{"dataset": "renderings of 100 made-up gadgets, each built of a few solids, in any pose", "stem": "deep", "batch_size": 384}
Rows from block 6 of a small image classifier, named by matrix and row number. Rows with one number belong to one channel. Each number is 128 + 24 x the weight over its row's rms, rounded and kept within 0 to 255. All counts start at 0. Numbers have three digits each.
After each channel's rows are labels from the 100 images, of 14848, where the channel reaches its highest value: "top examples" is what is common among them. Only what is clearly more common there than usual is listed. The data: renderings of 100 made-up gadgets, each built of a few solids, in any pose.
# convs1: grouped (6 groups) 3x3 conv, stride 2 (model.blocks.6.convs.1.weight, 192x32x3x3, each kernel summed), inputs within the group 0-31
# convs2: expand pointwise conv (model.blocks.6.convs.2.weight, 192x192x1x1, transposed), outputs 0-63

convs1.130:134161102095131139082127139125160107142133144127138153087134153084138150142159175167142126132106
convs2.130:102193081129125149124120129117148109120148152123110099148130120118096105167131104132161127154098138122161126105169078120129102100080138086130122127154113098105158119139169096114146138085132094
top examples: has a disc

convs1.186:123110131127095125125121173090088098103127184117125097099147109149124103099100119107143152131107
convs2.186:160049083144146120145123131139154162148082134137139151156156093155141114148124123119147111164124143127088137156108109150065138138129117139146120080115137129139120144138162148160142159159151133
top examples: has a cube; has a tube

convs1.53:134122138102148131108113090119118150105122104127127138106129148150116119135124062071136156073139
convs2.53:159080146142125134138131129160098104150104145111144143131103119156116125119144123144155124133138111071144122150116173135162127133131105157126142102143170161102111149080092142159126120118121157
top examples: has a sphere

convs1.44:133138094137090166153106097117130138144112141117129096088142121113135170134092111106117077112095
convs2.44:065133126109143176144164121123132132132135159151197112145112188147166087086118141122177112111122141150123140141121113104134144098116118126107137102133134137132148147109127129175131144130170139
top examples: has a torus

convs1.41:130125089119106138134113079119123146117104084123118102084129134141119148138097101071135112100097
convs2.41:101121129113127145159130134122088151139130154150150153122122163177134129100131139145143137103112084099142131135123118095130138122131120139097165092145158181127168128080104152171112144116171160
top examples: has a disc

convs1.52:129159130142128128113133121138130167136149088141129130093105166149124106156107075082136149081134
convs2.52:165121131131105106130099126105107122101130127085116121112131101136138144139170109146144124154117103131158123108191131143116097134121105125147128128116157154128124112114149152114148144110119137
top examples: has a sphere

convs1.97:141134108093178094111125126117109124128124106107136163085131174156167143161175135125135138129126
convs2.97:117138099145147127167116179134102115139132126168106123152143102135097140128137142149123132143157123099107136129169114097135096106082143134123141148156119101155141135098171139117182124164189127
top examples: has a torus

convs1.148:123199129128116106125120178121151138102139137129134148128100162122136136134114186167144140135148
convs2.148:122146150124150116129122149117125129161155165147123076153109137094118118091113161124154172166142127080150125112147123129152141107132085108105137149100121117114182135126146111119141134136146135
top examples: has a torus

convs1.70:125139112140157103088140145132150135123120116114142113133081092173159152141069110112116093145120
convs2.70:122164138160191160153164116153150149132151154149141125157110176149112159144114144099130124147126150132163115134139156110144149169111123160100139154144126143098154153128132116116126157142090122
top examples: has a disc

convs1.69:134129098104195099097126120157110150129147110145119119113079109146118122168109134122119084138119
convs2.69:110166138171170147146138177124173166136150160171156122166137165145150104162097157171110143134144172154128109151118149095137168138115140161149161128143127126159158164149161088121082135154122129
top examples: has a torus

convs1.68:111107092120148115111110152120172125111124137119138116098088137117199132162077126143119123135122
convs2.68:125170153162170126141153150140128138123154169144142141154143161103136133144147153132124158137118152121155113132163145161137122135121139147161146177149130139145138159144145105120112132138083127
top examples: has a torus

convs1.110:111099116151119138096094105120121134122141091146093160129080142174105109111140104101118150135168
convs2.110:129143084116123151142132190104143123155108141127150082125128142132117156102138102121143130145082147093129118167134118140146073139095069123172104125064106111114100170127115146106086126112109121
top examples: has a torus

convs1.24:109141090108142119135111131145153153124111108085098100147137088147070123143111117119129123160084
convs2.24:127071174113117162137141107121149118118079164147157155146130121150145107094136146140135085088096102107118119125109117134152136106122071144115126130119126129109107129168098129156143138135128143
top examples: has a disc

convs1.163:118081135117102127118123103124142111106140124178105103111080132109099157134119145095080138152105
convs2.163:081180143141169122158145132147045133167170111143130098146134138118146173123144118129132136133107174141114146126155123156153158143111138169138126107139143126109140124126128135158131126104107128
top examples: has a capsule

convs1.123:145117162082101156144126146106094136169183138118127146132118105147118075114136139123134151156132
convs2.123:115168107135156120118146137127174098130139098108119107148145113121151157131071122138127158123112151106132110139076155137114128162119140106114111085140141100111111156171118129143120140122119087
top examples: has a disc

convs1.131:129165136145131092139124155121129153088132128134129128139051144121135134131083181141116151119123
convs2.131:086116147126143140120132148105132155131136194126172066170118152123124119112136165129137149155161155098161124156122125153151127089143089100160151138116108104108162144134136122129156105129117115
top examples: has a torus

convs1.135:134143137136121146133122193126143159088071137127140129126127136133131159144118135150104062129144
convs2.135:124095132135138116132144124075138134154114165145136065171143126142110120136134145142131143108174090143142132155118149149094153130110079141134161103136142131141173146132108140117099127107156131
top examples: has a torus

convs1.179:132100110137135132071129172135136092125142143128080115100132148095131117118122067121156142140114
convs2.179:159151098127142106123114116083127085197130130127103109114150044132125094127161092167163088145136132125149135136155159123087137144144147136137146102151127121162125133096166144109136117134124147
top examples: has a cube

convs1.156:116101122175117149101124083148151092123132089145131160128127174107108141090142105127167130124135
convs2.156:049160062144106112132121099093136093167144112126095148109076129140138154098127100116123139132074158090129144108106129105103150158093133139132103137145063135154160143109145102117134152158126110
top examples: has a cube

convs1.113:140108137129143145065137104088114127169135109137072146123147142129094119144130099132166154139142
convs2.113:105105119056113160120116137101134101142129138120135123132106119142171122116130117155150108149108152161120145116133113138141110156107139140144098150157103080143114121114146124147094145107139135
top examples: has a disc

convs1.102:073123136130147152105110116083113128115147112123087164138098151145128142076147112121092132110149
convs2.102:137109085121131144104108194118135139150072154124133115133107145126153148137125112164104103141111145149133120143093120096159110120106108111115119127110116164133113169109125135105128142140075126
top examples: has a torus

convs1.43:103149122105103111120126101110100156134108059127100120080108137131099134126126108090137138098104
convs2.43:109115100128123124143104109137122162139107141121160142133106147171118157092117159118152142121097136080135108100124129111127117130132101137117116121139144172144166114101141141178095135118165165
top examples: has a sphere

convs1.155:120113132150138144117130142160125100130149100123144114128155122136065126155147128074174084148138
convs2.155:135170093148115117119125151144101112138121144131076153135101108112111145139119121117134101122126145125034131104162131100116147155099115128130119111173123140156130129125166111124122130146148138
top examples: has a cube

convs1.46:122131108153092158154101063147127128134132108135120100090160149147137146149102111083132131110113
convs2.46:117118135130139127151131156083119123132126156148154142138133152169182117118157124180157092108133096143166139159109127139095146130142149148098156084157163147120152136108160129135137130110176141
top examples: has a disc; has a cube

convs1.83:122120143110152092137150198129175135108126142131118123166163142144154123144153177130113118126123
convs2.83:147142143113124152112141106119118134063114135114148136108140115105186116154139163120140123156133100126153133167168108157120160144167122132145147137127144160146150137117147157128127140137115129
top examples: has a sphere

convs1.12:092113086119133079142108107114169161117125144099088165129159129137144155128119146117130159154110
convs2.12:150123116112141087105107105133147134090116125116146159139114123155125138104146120111124152160069153137140110099115050140140107135133081133167086099102096135116089126184089129130151150174123142
top examples: has a disc

convs1.136:134136129133144120146139129141122162111134148138146143136049135125158156122113171152104183138112
convs2.136:110120132158155141147174137131148161145143187124163058159166144120138122127151162140152135151138153081154134161122126134147118080147126124143146136081130095104150139129091121125127123126132108
top examples: has a torus